Rows from block 6, named by matrix and row number. Each number is 128 + 32 x the weight over its row's rms, rounded and kept within 0 to 255. All counts start at 0. Numbers have three digits each. After the name is the row's rms in percent of the matrix's.
# convs0: first 3x3 conv (model.decb.0.0.convs.0.weight, 128x256x3x3, standardized in use), inputs 224-239, a 3x3 kernel for each
convs0.10 096:131122095181135111118093111175111138116148068139063153102116120082108135097106101162160102135178157168129142141160113154138192107127123118130111103136089162138107153149119138068146104141145087094079119183100134127111147140134098142090098092112125160113153121075174102167126166100084095129176165132112078185118160167114100094116143074107149168140130088130090116093146214111233060161122118084127091145184132128148085157092119055098088
convs0.11 107:109128195090138164108097125154097255158095118000134142151117094074123129153106115182136122149130148017154138133166078138075112252104138143128152100138139255100145155142131110121122128141148117126034123079121158099109148157115093083091201113133074110144144127087070119128139136019152094176244066166111112116114111098106105127136166050100127130255161131138139128114155137133135140165128164109107190076131182171127204116103150079142142
convs0.12 101:172125152145113139191148129168081168130158109110160136168026171100141119119096152151141138061134134111173110126036044160124152120109131149125156166125107123226084174157115127133166109139092121163029074129131136180131161133126124084173102122099126101021098189069118161195120078157137158123081149112076151101166170119131125161111201119140168111151125127208181104169143089174097134177162119119161127065112086203169152168108124138107079
convs0.13 099:103141157108231096140163080126128116107118103149107149150101158155130154142119093134139044112111156149118139127110145126122127102171158124166137139120146134112043203082137124140134039139137084085093116125150081080190098162118155115119140120152098154150168076114116155014114089131127133153104141134170136122142144071154117120167104181139113134091125097068149117126118134200133137169149070113174115162158188134081139178112087137144119
convs0.14 097:164124211127134080181099101115127164097141169096137124126141082125186175161126095115201153178177173104114121175089149136053115152100104141152119118167077226137104175127191057096100194130122125168111061163107119108149106120127139103145101111135181112114139075133155096158148098112107076133100107124096118155135068162135145124165154135134156173137206150092123188102144137076151155157126123114170111071132113182197164158095174111138139
convs0.15 081:121123117163101096070098105169149131119104114149108175151077078126122084123151112127119092147108097162117089182152109172108096171092136124126176120210161060218160113112159119117104145220163128081101101139067089166038039126153124142180077133185090110124183096111137123154072115119172126163173126088082102135136113108131152127134170086088102076073138078099058133151242192076070165119203102098169108070115138198131160208159094177209134
convs0.16 104:086138175119192092094130114148171091165098123078109162072160090114087065066119201113203098106152083107135151123189121105141125125164153119030123153121077142147237122136134196120177130079133105132076116119104096093084196192121117075113219132129111123074099177186143094187144134182158150105154171170099140144107071129117157162070120080127143178135134079179133136161126051068139162143142087123113170106146151182133080113149185167077083
convs0.17 086:151127097086100152112093111132217123084104129213131091102127147128114107113118112133126106111116134119119119117150120133165173141130122127106165131110148156222128166130091132097123138102159100129149104073094162114164111158096110125084112126104133152183155105178151167094106124212133119151161107116165102110099117127132125167122106162110107054117085139109171177130103083163093047201143119130125105164180101070116194154147082138145102
convs0.18 097:115124083114127154144084167198159180077111096108192092043129085091098115133149123129156135142134107131170133143161133166165104183093150166157189079134140116031146188114072152141099146160152083079059103112141154055061153093091137117084152108216166172100102153112101058122149126105099126154104120118112094078167196069126082201146120061109145123129142072088113111099104194150146121172075134133116098118132220106136139163117042154074146
convs0.19 111:042092119068069091127043099126166119130173154182171150125073095090075090106116115150202150099144100157129115102117116145180173148106094186023150190136142000208132161179094135206182105207154100097088084088099113083099144121163110220136083098144085184101157141071114118114129148229124161083020176162115130167142145144035137115116115117125103130130097142167102138120142121103159140122193095084081100188117118159137123122115101088122126
convs0.20 096:089115107130130120106178189154157105158189172112154164140124097095121132106065123089071151186122134106170098081108119141108173142121099081060116172124107140096162089123130111039087220187176198186074090055115177088124093165054173147141127214101114092140147163155154158106101134204144139145123117089089143147094117146112149146160108060161138089153102113035149130161130041162135128108118104180171132133129194078085063089139131189171087
convs0.21 108:102098125122138126098193112123085148092151142146104102193137163145167159136154071131120179121207122166146099142107070098029138125161047097123139140159147051143141141166101150127134075059149171127128139106116081189170154164154140124082147070105085086155108133097105085136115167179128131148117097137128079119113172156102138155167165131148147151132212041179168108149044120103115221087141120110210066098163122096138095146162149158117123
convs0.22 089:090100072098159143140093132115111170105048137103076109148246134152137155100108160204078177124138183145091143131132134152121125146128126092127255200143220163110192136126084095130092092068123112090198155095174107112164170109155161127114078130110137052126108083083113118128110110131112107124165105097098042124110122150121073136160240065112215135176159128172175177112165160127181132164171152116100095125146166119141104090190138113145143
convs0.23 106:135129116129179131084123084090110171100091113108125137109033215090255195150185036062138241171074132168078078156114118120107113178100144106130166073125079064107121085188086129119200042102075130101119143146102142058116135142143165097130104121110170113186194031124079133164126138138055114135112250147148102106112079123090166102091123151148161101096123131104138142132117154201086117174117172151119106152066086133201118095119079091085130
convs0.24 095:178111143130081099083054147101110109131132169148114150180138099121060132107074106102096177103115113164096081144180129132139091109125096110129147145104146144077094083143088112102120137157101148130104162134102104173111119129157138160132133023111057104119163128112132109233179179114123152088135196103155128112113132120100156121129145060105112120080084112090117127057096065076132244115153109170112079171082124167131149122186127154173129
convs0.25 104:082091102194163076126136134103112163137082118123157111168122096142142083096110184112101159114131129168110111126135098135132116175156168137080116157173149125142185160156130145058058099116159143104083146119119185147088177108091182102059128145150187129107149137109129147116089109136162118114175159092116184054114126059168145036149115159110106116141072087081179170154190031159156144158106138137123104119133136106071123141143079161209123
convs0.26 085:173104125108038139097026117136185113146120146164224125142098076110097105098125108132120154125118206083033165207132169178116107119149153158184100123182142132133070195168112086125118090078168205086107130061070078063076169150142106106171083088127155133097169094096104130138098149208179171093101135116118124115069092089147138135133131190152141171129123198168198143127108151059055051154121162159146201127095125064149138107197114099126090
convs0.27 093:152123113124183060072107159110165100134120175087169112164105118122131113139140137136134131091113108083087126148110181114182110166031172118153105175107125098135085115180110171081073140082078163131120070103086146106090093079134118099116190209100082106093151146122094147165159124131140111069169200195180157111178136110104109088187156126134167124137076111073082097161114139134161170155145094127134191114185096072145139125125031133197116
convs0.28 103:159196190062034074129162175134082133142120160173147102102128132119114106141126099090126131124143131117118143131106094101117156101162152129141156130153188135132141156181154130062097122137134149163091118160088091099086141132129118111099143171055122131086105148171103131157080125125157156062133075125094104109139112073122113134112103158154075078141134129131236203073161098099197085138129108102130188128100133118093097127083145144129097
convs0.29 111:114094148116073121108122126120180118120131152174188117059255158168114126176136069090132099134125191098083111131128122156152111142119104141106139132135165115202112127189087129144172072147153083077134134132102146073109142131084157117107140139109167053137118079126172181130062120148152177145107161185125126120086142138132185134130166101168099107091104145169105130100154100124113087107113132159157158153176101109114205101093134090140123
convs0.30 105:095102117190238157106058081121094112124153127151166136160149119150122176096067154114089113119077117123170111092147137135181196152077095096138115075100123090106136103101126180075088132104067118117124083080122128069056122175143138081112088087129168079179163155161120116089085163175106134146100078105155139122172085131125143135142101109161156158127121081105112135183107098084110123152110114152115066132170160091180147130155138083081161
convs0.31 099:136114036153142118161145155037070166135093176098098096073093081110084130129155136081191106075135130152064208168150107133176050218132144207054138143095163131089111050110093104138080150104081121167201174193150131172160180123195163137072100148063139068049145185138147140141095085210058125108141131133167146114140162105084107131136170124129183130121104151104166137097179108091110151129114112113111134130132102154092113092022132195118143
convs0.32 100:093171092081086104200165119123125119101126121094093090154150095156089109134122143122141113095149146150122152146103123123152078122161077117105124101149126155139098126177109078078091161093158152202114089106110116094143167112077119149113110109088113170108156110110113156053159101197143097119106115176099089142127140164156117122118162142128129096138157150100075100132161160136168101111135062107098153175143118082104149159103159141140186
convs0.33 101:101090117135107123147055116127126124115080150109098120089200143110174150140163088135118093165152087079118175152185139092102141153091158155151118125154170183135137090010090121093140186170170176067100153095202074161146155092108173093198088120138147157168156085075138085094177188192126049094107060142036113177124143107105160160164112131116150218156095143105093073076162241177063108073112167178172155102103139144110134135108107104144130
convs0.34 101:094111167148128101095141130107089157095172113150134129146125135141154133153100125107187093106172162105151181148144103140078150055155177143142186137110122011176181135146133134104116122150141091161198121169126158127103132148114181111126143112103105114066090119184140122169103108123095145168200099151131120101101136109127111178115117100132149113094113099119197124125141064151097137170094148119168148128141144093081150105132173107136104
convs0.35 099:124191255110097098160119115116137217114088135070158153105109111155154127131175148152141114074152085152141142129148073128134125221139106139108157182106131177169181113146081101117080143197073060039142152147098135165233130106173131140112097159122102117167123104106133119122150175254117129126063134109102147102081132127103116098099103205085125140171032123144186255084046100104098132150211118130137150094127137133101220134084104001157127
convs0.36 103:090109117120130143159093142119137121147119105127133116138124094180134160139107129125090156096093114180122130094145096172171122130123126100191130128168137147125120098146219145103166129090111084120190157166144132101100154146115137087153093104082123085137125147145122147122130132055071100142150117146126090180157152139084125051114191105180150157138131156139064108081117195242135150129245027084064068173131135121193156091161083122164107
convs0.37 110:147166134095162091231059098141159136137146086124142131149125099154151144094195136163075094095097135138046157136139101132121124183148134130124150159129153173082123098095146133107123125138108149070134123117100086155023096172144156143103000135091149172106123172110180111100177102224149133150078078130093150142161124121117174147120161063077139155255105152160118133100149131140124130185162198166168140154114114162231132102108117000196124
convs0.38 098:091089220142200067165190168102128135172163132099094132159076100160117136174122155107052127137032101185126111085109157204202109142046116120039123137079108160102123108123116095083135180110120180179211127120146092112220080135138166127099152135127182126119147113144184183056083114106149144189162153094108126097150205112113134062147167123139169163112090143132118148100081073236161234155153136105079109116161164103114112145069107196173152
convs0.39 095:161121135111166109131121126180154092079111122122125090131088121134118120110163110131083196066142094160153138145148169112095091100098116150154059177110148058132095118090095179087115077127062081119099200108121177181154161113138111091162156104107147126162115166093124079078129198187183092106057148126129160095135137117109134095098188141135031105146105082201071102107084111057108169128126113138165116148185111132079143116112085092092146
convs0.40 105:151174104091106166097127128111115119162120081104127092097124108183125131142128160187170172188176132051189158142128124166122108224100105136138123169168186113092152187155140099085146113104056133127076120131183121165109138181109110136148139053138090088122174099077142099142125190075051166218146100114047124120060069125179091070112171144092136143098147105156211142069115127151126147208113161132144124101147136166188066114113111203112124
convs0.41 111:093114102130140090104078136172050082156194181036200126197078133123081092121237130138147193121134083086205156126131073182124098152132161177107163072082080117255109213077205022255137072129070058180085088114107173083134104130098138095222083187106105135159123129123128094147234080147143175088051156112154106140112122128108105078121123090069100152161111137152111147103144151132147103124077159115115163114110114106080197117100173107150151
convs0.42 110:070115147185141087143204144130207121136121109096121112174066141150167107168033246141142108129127091141080133137135130185186150131156163115043071130113152137095106088100170157079156238161106086000127095102138185068099126126143100126132143048061146184100078195146134137120118161183117138110160166091136138125114120177163177086110104071153109164101089138162133077214147085148169143129150128122114129150120135066140118112159106141148119
convs0.43 101:124119168117065128170152111152087186119108132125116122167127189086059161154207076137087139155128162157148132108076128135158161167171157122173085080175216088094115152019211157024109000255158101080113085183140160172068151082084130157113112092142122121149122114152211124127102086162113100123166143078134136070109145141076168130131122204130162076095118117142084151130147118153152088077132181186087037120120174156113164147091086078163137
convs0.44 107:137061068085166145121109134168113214148124087080110096153124141094137107140141092164145047112155155112148121158117255170049140044099123173101191109136128192129167113170108119079120174139088078053096119120080129157130120138090129104129126129132129124105158073113101121076167139045104135127221066122054138146123087099109138187103108153107136152157165145179178106072133134147107127142183097072142175185117135172152038118108144176159125
convs0.45 109:112169064114075141122151141067072116146127108122104116084000121198255224184099000164169104147129089083185153158137143100134103136133099111058130119188164155144131069091115099071101104079110152059114120154190170063107120168128134086075136179105171236125083033078100097188086176121096093150152130169154096071111108116125134085106112131130146151109075125100139147152103172091136156105106114118135081130119070162105204115040129132187122
convs0.46 103:185079150185051123138136115173148128154113124114124125109100115127118146175139135195159131114109072129162172092123108156167106129131103147169188098146122088157156117106118097126110082168178129117097155183113118143143133167108138127101173138086113121093113143068162124100130104023140122143167132140179116135112151100116116126125148092110133093157147130082119148090042131195215100146156097005107146207137148109108062104027092255128107
convs0.47 093:144133130112090105145130101133120081138205130113107140119126115124122129119116110111095150099096074139138142152101136126119108167129168156110084122138148161112209143166140107069153118179039111116146134076089187128088080136141116022173204120105211126119136193103144111086086138178131067136137115151009126117181116196193204079131192105126119130129096064077137139086055192147156163140169139104119119170125141144020150143067070110155177
convs0.48 098:088119161090128132097154110133116193142205132134067153133139130182126139148127133123087101109160110148131127143162000160000157010136154126088170144099151102113142135180127122110111105093127107168099124120127150136128118104152139184150151115136119129121119154109115109128122130120193162131152131121085115096137114138123155149177183105175111125050126092180111201144065173036099189163136240122184127143101132142056161113189143163083069
convs0.49 106:148093124110176109144081147128093092128118151099136110118156119139104131139158099083195085142130109183133129117149168126112148091110153162131153100154114118133125122138091172127117103109140084133023105117155178136126101107084147168093160113117105119121156121146147146142118135077117170041153127126135082078129185173152124121114116154111183134142104177154130205136094136125147146125113111112143154158108055138099182129129188123142084
convs0.50 103:149000089116065077064096059158074171137086140123209118112049093097061095104057096156149093173177185056092144119104129137101114145121122131150243163149148171173187148255133172106123255182146082187089057114141186025049145233054100174145096017135171001100105106098160152125087051046129141100173183102148121078131112151185115153106060091128166138119099115132135154112120174122097139166082070126212130066053109169154114134001138193104180
convs0.51 100:141121135155131161121199149130089067151147139126094114131085108134142121099096150142082143199177182123092130153137223128159134150118125141117122101135111173125150103128102118132092126234076111188172122115108171127239107139172106154185095149077115141153148084142137146120067131189153172122122122074114123163126131139107154143148096125147117145109069101162142103072062102078203202122110148193160169089103077108089105160062179121199061
convs0.52 100:108177172116098129152048090107135144145107155110178160111151154130158167141119134075098080116136108148099102182121116184132154149150074134131102118120063021098146061213146106089097081070211095071138119084090093149110119126106107138127132129113124126129177161151181137143052103070183229134144104093098166122091151163117151226168125140115167113122136113072137205173166105085108078165169116172118119086104162116150126124081116155093163
convs0.53 092:079139232133173099126088154124056157123148103088136141119078144050101177150182146154130091076165130176135114121128134125142183108124143175154101159140168139149155096129186102145171094103184184202162133105135069131100118107039105147165167109153182182149130126219125111061104067094194161102092156069130103134169095110130155162095137120130131078139129121094092188060133146078113179132126107109107120105136166121136151144106140114093149
convs0.54 101:140148148200062116127111166103090158121154134144099147179137141112083141143093175100129108098178169149097137161085105128115151130076088089063127152109115136152170180180171131181121092123114120148138074069124147191143155134108118083121090178132096117093126144148102162116122078120051146184123179118231058110162125141149120072080084123171178146132090101182117169154053091101150127063111141111130146137082169168093099088040168117135092
convs0.55 107:142160108041100123184187186122110105152106152082143147113120115128136149128110089148135162130149136135115114148084221081237147234137110108123119080142072161137139133163132101093119128091164060098116121102105180153193151159174163187120115075098144125109152157112148128088149122143119144119094092103087098099081107176135133182160111115105178114113146122133158157144125121087104170168137095175140146099133164169159138158101123058084071
convs0.56 090:088163146152111151134153142139117189124124135122115087079082114106099090096123100143146116097093102178077132176097171104084153086093145130109156106119137143106147079104096100138119149108110169073111081134122161150109103123120128105119137165175088158155121077158168136137166102112088138111141124105226093194132159123160150091106139156133138156187140159136142091048138142114081180159170158045116168122139035162093114132255168090094127
convs0.57 095:133155136155117139139172091085078103132130109099100101043151107053108121133107183128155122097119164102116051081140194123123105115159109154137068086126156154096001101223056178129180060081169170165188045147116174247148174172100102175178129145106150178145136135160108109163117104061155168138097132129180141099199115177116118095087097098179147142175117192115071139081091140082100118120131155119097174105181075078121144173157125083103159
convs0.58 082:178134170086127149100107169077095105093127120105114092130105113108147119107142051134134157102153129071156121121091065075172186135128126084099137131141105191160203124131086148071084150092080075196142179162121159163152088109106106060112150110161149117169126159142161100064101149042152196149116210150090188227142128160162114080099118170124199167070160090096149128122073073154102142157149175103171120133130111177087127083090151125129112
convs0.59 105:135103210160116098126161148092112108104121114099160131112104110157148142110153121160058075197131185159081148164110082145124090170098106144167132150145103081174128054109210132142155138158160103111101145118109189075148089090131151136123159153189114119118116138133136159086113089180089125121027142146141154121088116153096117134159181178125125115123141128010189151129160017105209132127083149143149120129143086135150182159101088167175188
convs0.60 105:144108137167229070142200081186105101096136138122090103206255082108186243187126240124118153104182095086081100127188112122128140107149149109166127135101113177137119086090072151120087091100065182189139135132137119099107161082099124117117137074032072125141158221127097123138200168112127143120125137093180086086184181146095083133146120153104142111103123190200185154114060165121232050119086133175126147148128018106152152155148094105189116
convs0.61 093:140192133096167148166102095089139121156185148134141147123102120126105175108101137157143136081152122064135137133131127139126130151098125112065146130091104153101119121107105098139105172179121164165188085095124120065150090121119075094150208078138144123149162145108125147107135116161097116169202108128185106173170128126133153095137128118182163161109170088077055055098159199135127088164098158129161140106143135119135130163101154172134146
convs0.62 091:215129101175109159151102063148123101132095130142125142184089110147143073062095093153224058108132165121042107110104136168151066104110118086115127164129126098130213128163105129136115089117088129159150116209107092147161079106066157130065177196148136139143134159116146119070140140134129146135169117120213149092141210138083111128120170176101116110113074129051082063110197174068151102122105095170103168172148157097086101086138142125079164
convs0.63 100:142120108141187073076134111102124109154219139080143143098141089099107107124104114144078160127139096146138169133130101156110146173133123168151071170124156202193069140151075086240087108080051123116073122104136172153137169078101127195095118230151085183171120124135092136078124112146172123118083082115157189130107217133136047106115127097135133113131142132209087201169072104141132135145116107190129130131205095164055074128181151125150094
convs0.64 087:138133095160207159142152133132139139111140112080112142183167156154209152156153121118196141135064076090102168136132125132177179136149152138087117114160170137068171180149128169167149057073037080077121176255192173099175113060136157140134129159093135149130141126103152186138093123106125103090114102130109091132137126128130168111085137152099194132144174145144055133157100155161092116135159137100085057143141113117158148143080098122088095
convs0.65 083:108094135069112126069106076119123082096147105142129102095149121063070100126107144130144104135091113134165109106167136102098113078119112103148139095104094126154189122163195083095115132095175158152065111095097116142147140091157109146149121196098132122060045133143167119143185141149141130148173114023099181137086117144190106180126151154152164175132124095176108093076086089051146119127192131145080131151094128074094086078137129115137119
convs0.66 098:083161142109094119100105140122176146141121156089086141147129124113120148131153136134168124067069138093123178144135127177223155086162150144121146094089129144127091074093159082195085120211114146162126085050119164048157140113155162115132130080093128131105105091083135123132121085120089086122152110150182143110173059119111073098137150126123095082102131169137149156226204149035093059130124076096096107188104150156157163108087175144106190
convs0.67 109:072135147115131118125099203106156125083122126119118167154095124164126125150182043120131135140147128170131121203113146148152167142145075143102112097118135157102128134104126159075108121112129211079126149101111136151084217129124104103138108120043082123136135131088112118255167113156102120131115132115183154138067096151133205255094104172134149193121148096111128108117170114126148127119150097128129091151098254200136104141098108139116016
convs0.68 094:131144083096182132109068160143125095086138145125133133152135196106084107083110156166147151098171129143093167095104099166079145125107136137138111079119140124167139135110071128107130131103153135142116156087121072150149161132242129153084180087094119056122179231151126110085153112138130104141129131117123103101131191122120130176169200177194160075130094126124084096036139122215151088141120064158134161091184123176173114123227128184088101
convs0.69 096:164073130140136086175162144171186163143099185137127109129099138160138215105119145145111144102096093176054091112124148157150136114080146106158129143173178107244103174153075150142095126204101053104099162193153094145150126126060142146107196159126129153129080168140140104163147136147111115126107094110138141164178127150083078051148094140146119159143129103076139121092098096117109164120109141149104137096193116092138162095082125138116145
convs0.70 098:157093084113182079086173120149154114116116119136192097097083114125102150131114148163097132155098152104185122134103161129151146117147092079100117078093085108171114161125120169118149077096114127122122150111173164146175109126131156129159127140092138118131107181172157123120141129146169199072129131083143130094141135171165118168117160144110119109118159172145116119189146091088076107129156172086093168119123095167155080127167130140099068
convs0.71 102:062137152122149135157117168196110138106128151127119049167110143126164151153108115154146144131168146157128117146141141082136174136134149218071110117140129109066061165166148120153132095132184036117141147166101127147216096099144129086126122110153255113124136101155138111219101160156177120093126135145088181170090150208119099229088087156113167126136162173118130124106117150147145157075138102167098092141130107070086095136126163116106130
convs0.72 104:111091154184148103198140145115136097115097092087147151110074105132136124115133069103144103120187115173152146136143152171190088147110049066154107124140116131131131156087062109042137103140179148211155104112138087139089122135127139072070133091116102107116109120119138119128103124075132132147105130124127080128182189114136137121130134152113180101125177141171084118147142157202161064128122057140130156106137098125133172163098135107110188
convs0.73 099:108120107165111117039100146129128069148143142147176091219080129176128139112103070169084123168125147089192121116144127203230167122141102120100129148071140194157089072147074115110169070214145116157098075108123142211180056131113130094121203142169113134083079138130149089178096117124119093156129126142136092103108194099108135214093153138136160186096151100132134116163120126190090148160137087123098081166153119078119072118169099162104115
convs0.74 108:187161142050067192023152200140087145169137140135090129088169178123132108110141118158194087151148180094103159133169161124079149067093135103114079141125110171162135173198146065095156090088137136119169085111098191124104141153159125106138119139097096092177122121148079142123123154000149140184255058182078097159094121129146129138145169130165150145112141134150150058091152131125108097146115093136181162217105094172171093137099159166113121
convs0.75 090:196061081135121123162202200091180159152135150122140085129110130112128126127151075148151147137090109121114098102092115136143148100153058171148119174138139134103142195127110119146099167121118071116084188110126143083148085086145136101119145118080138117118134151115141097171094129102111103071123098164100115147137185143155067142128110159092144137094118171125138076146154122078155189147118128167126133204198090080121142102110130150228119
convs0.76 086:165136135127122107101121068149147155187111088143172210124126148185152152125189115086133104133113062178177160126120137138131090112099133114138150096177151123137124142108070146127078102103151133160130143152097119092143107153078075096118157108169152194162147196109117119094130166176111100168148155151095168161160123096156150138158119145169122159103143092029087117046083136137144216129111132114100097144113174112094098174143078149130152
convs0.77 094:165076171058160109069184138147131169141173079075101089138126153137139126133166127162154100175100117075125133130120139045126170143203149127134110169123103139104131147147132065103120112094105127093074151117143174144142149099123068099122175084128185095118116144138096180151141134103120139095193097102068121100087143098124125179155167193134128141001143133159161134090164134127111149133185157134145084193072154201174208118107135179090102
convs0.78 098:019140138147051100150152162135157179099142163094145167094110090145131125117091111129173094109116096162100156154186167147145146161156134219000098149170148149135111149117117113176094112134064159119064124201130084109069116125117151134129111127117143163128150148187131104158115093070116112158115179171059158107160175132126114135163114188096163148120078146106124133072156107145147191059055131164109109195105185144140103142042109134099125
convs0.79 103:092164188073070098084092147161164143177126155141083125149147124142123129121111099134087102114124115079102154127151178138170147118144121102057094105126122159104140162163175059075135179096124136194150095149137144129114157106096116125116100115120152168184122145159114099135200127079125160105124111184163169125111156135175130106137149138156148100093091151120077192111045197106085163131137085135148152148056112143148149079074137125120095
convs0.80 099:126106113128017102110168141170105093129154095192054088160091106104103081112156084083158062118091181142117135102061171151093179067117081133105174083081177123122158123122154212183044128103124118091105065188106181156157177152135107153078183145120116180136159056163100075150198122026154173169075101071106157161093130129061148139119158151096100134099096132176172112155113171154094141151136125069103120164083063153074154110058111135130059
convs0.81 108:132145136123128187131159130051128141110112095118132162174217206160193104152079075144189109148146147091153184165114077132067099129081127149150055109176077105121099111096156087082144130166105154209132126155139161141144136094145146110140109135054026110118102129158145125190147076116112111137140174098156144143121143124133085165108165204121188171134161048125154133099053128183147133067118149155107128103119125155129112154130065157156124
convs0.82 098:164196105198236153121172102180064196102200119139101034103065149115113137113099101103120132169137082176131136201106088124184114143084174052118100122087186089201102111099150189098106112106123099136114106084119129111102115148161098096120112131105204125138116157175139132054118109117157123155100216089231091139149164160151169000104171148123165127077099188109145216139120131147134129155107186103172131101164078122164098161164223091155111
convs0.83 097:086149098132126203116163113104075132090178197200156172137105129131116139160096078148126123103092173085097109165255133251116095099136066115102096166128165093120113121075126081171117142119094149159114132109093120139191157188202165120133062116075096090115169146125145166115120086077095151117193164156126109113094069102116135132148199143115099052081116157150098136123156124104102125098131152131120166088171142116162113166108138093139119
convs0.84 092:084110109115133105151203131104085113114152100138141145173064141081132139131167155145111079151137155155082122148102127128125159135149118043103078104158119076138109152056108167034102127218134209161129086121119177151127167093124150120137160134130104135130055131106152144249125047138146080070204150142069183131152086164172153181179148170087117140105193093075063183163193211109143146158173179097135139086134090196106125078172128106186130
convs0.85 108:240085102136161176120067021122117147108116112116136148127083120145132167109174175105099112156158129116112125138139092110122181134110144081104100149168096144105147109137179123160040137094144145083095083131149143127089163140152108131154098097140119085080129133119156105044189168143170107116134122093255118131100109099142167075138157124063099227157128000084138129121124167133134172231103099121137122151118075146157106160069168138093078
convs0.86 095:162123139119131074157167170179117153187168158158111086129158118156134106118117089107169190131076146112125114141143113119176083125178120076088032148115090145168174108135150084099036103106069096081128115091124180188175150167178105143144105139071112120102099127171153173179135182115172168100162201128088105154079142121087071174126151133128174075109029119094170069039051138228136163149110136135166151158133147192176098126147187140164107
convs0.87 106:103102163098168165114130141135147175147136121123110139146092188153135144128161205142146160191188122152150192128105116114139126089097103148129145123173114124150104118104207083117150130105139184127161088184149167127159180132135117231131104084159108156140113086151107140116176174008086193150151092144146105161082094113087113095118186096097119200110126123148093064076198129109116168062212185160059143142174086110123107149157202149151137
convs0.88 099:012157093143110162103083128143169107130072138114068093061146110140103150089100117110128091140156102146104179133073096164142105106118102132122165099104141130181083091183135100142163104102186097112170180199067190175124142180195073170068122111146097093141181129092164110045132106159158126142129134105063187088188233131167118134190184113107180101134101014124170176151165100120088151120195117165190114113088167087224214124099099146078131
convs0.89 096:126137130115156144101108170166184121102110124233170143149125128124113136094151097138058100137163097155103154132138068108048192089119136119231216123170166060110095104155108159105202162180101108136156119069115139100080136099098136158106131122191084130095142136167151079082105149137159175131115086114156115132161127150109116157142153135102168120124144176131145195180219201055062093131098174143122135091136118142116206178144182109179099
convs0.90 111:116143132102077106143187098154096113166106151139039157112124116069152147118105115133177201161100162129031122155158068109070128155163085095107162125175111172150076170139127151106078141136054123196098115109117147028160158139188135075087076121106081059111115135140139146110149141140074130143126156116051127097133138176156081106176169191112097114135175122180162159145076102113132097154122140154152102134123135139092160147120152140158164
convs0.91 098:149082119125123081138084067180137075126089088116124126122139137128137108135120124133109193065145169127094159133153119098070124040106092063047110197141146109138088181186160157156095194092109155171140153143168126101116090132187123122144122076116173129077095216107081167162107087159082130080168144164169101164124125112133164122143124176125078108082106104139109116178094086152199086188073119085169143137070078155132154108130149132098080
convs0.92 092:126126148128100112158115158141127103127098114187130127147146161097145144123050074132109222120140129124158083137102111095128079137137139103149071108081187114031075086113121148081142162151106145170158118147145166152103131173161112152131114131111112099107187106139127113170133117255166155119061117095218101088159138224123154113163173101103122125104155150140142123145109131111102138110135158143096125093079114126144148123084138095130189
convs0.93 102:143112148161129066109142144162134130105109121139121075122114171101152091087148116193155126137109149157142109159099084144077125123094100108134089105192150121096137214166155112040113198115114098116124087152066182166149159157127158102133113129080134083101097155167094131204097106106103116126163119157130153138094128205126175165100137157136113157204173135184209143152119149145139030158157104104171127207118184197080115158145099121150089
convs0.94 098:085102130073177108072077159137201166082158090075158116090186080135145148114092157142184145057103106112113089114092059172136125163094168092172112136134126136135096099092152159143111114114121199154092134118152116052152175180128188092113150139111089158150147151131073104185065147088105169068158130132166139148165103151137186170140166135100103149148107178195136133108079128076125159152133140125094170088078118170153121172105091172100113
convs0.95 107:086109060104166145121179102140135139120138127129132134107133170125131134143152181126099089116084119173163165136124255174069151076158109135140121142077088218154119129115140097191148135127125090089204188122163110146134166139069165135114155096123110139170101097122089129159146099073148121142180138146094107084134155120164176148122168174137144133161148137163136148190170069101112097183170083097119127119115094179153081092125113168117094
convs0.96 097:131083098111255129096143143148109134144137146145178109095090197164168158127167157107142146151170118140148064171161156125077154129140148093143130107080106142167174131129150161142127084123132088134151117125076112135188111158114134192127175094112130147150115134128131157123114109102153129141104095158179116170101092133105177105146083113135190121142153055104135152195147176062066061161109129070156100144141087206211162155055141105068151
convs0.97 102:165108109131132107159065110098102112117116098196148161153146153141135126096116149163158144070182158187089153135133150099127101133133077123225190112164186025102151187131154137090103177061121211099133123120096061122136113190143099118144092067107114098061088155163115111121142090115153126158177028061117101124129127133114069167150175131130170138111127108133097138123147116125125139168092062136169142126149158172119141190114124125087099
convs0.98 094:066112079042080097098048123147155159121095095138173179085107159103084125158091143148122078156148100091076120176154093132023153090173144081140162180169150155206126150161178120132124102078101067139097127088105137118133143165124127107134128109103088094155154083134129142099112086183140133160168105111131141151057105114088119126104182137115104084128140150181149112120121104139123147160115190135132147144092154105138137145119113132170122
convs0.99 097:107181215148117169063117144136152147123082137103111116103162152169120158137118146148133118141178114110114128129119099107114124127145110109183177115161140068175099075132091159053136106123158191138153156204169089129139097124154117117084129066099001186166068152104114099141128108148138127163134117115063103107157190099130136150097202123090061131125147132167129160200148148082047118124135106128121100101140123094145173129143151100109108
convs0.100 094:153122125073014111178187152124087118153138136120127114101157153142132123127123154114105061157105132129112200159155129181132123124133132101122050140150157137096126107172135107106062156136115111154150127112096181126098089109115085174101125089162147123097167132145160132173067119190116160128125094092177119113130181171092105124125116085069124119098155133106146146072040053127150152176191134086088135096168154084080069077087062127206094
convs0.101 108:098120084117107109110168136155104133146077130134070116142042159084153147135160095161255143113097141161023150120083077126139122114131132125073098108155114149159145064054170137038101134133147142068108115175120158178152119144180099127094137121110133064132131090084101139136107163132105092135154044112120120130146152122133143117127174190132142118146177061137103112139109112133153152143222174120100109154080144088117135105127116137144094
convs0.102 094:155182193080166078126167188114142149143135110076143129131077091141140104115170119085100150167196101167218129176137123129204123160144160091103071130132153171115128145191157174108107079059151126073130193216201127157106094142063134121134104099127106148151129162121129038151162085188090143151152094125127167105134169189052145055131164166182098145078100072076170201075022114179172207156155159149131148216094156105149128114103124070134127
convs0.103 104:189131145207178141170151229082096117128091155095112101231079132121131120112249074129087148108093142171159099181120166156122129121159151115093104113128153129081175096199179144102181103069117162078145130188123143153083072110151123089118081097145089094125142192129141090241142145137133097085103141127132133138128190131093133253153159083162181133152115109084176131075074166231151090139130087152102125166171151188127053118134122086089167
convs0.104 098:095176113104156169102137094069085079110131158111122136110121121107157151161104156117158108174186125126142134104114109126182156122147135090090126081101164115136065099152093094117150090120161123125098123113138126171169120141084107081136082082138084144165114155165131113158125113130130067125109146130108129097142157101132107137129134085107126147122147129146085137127106077123122121073125111122124122147142191151094106118154167145107150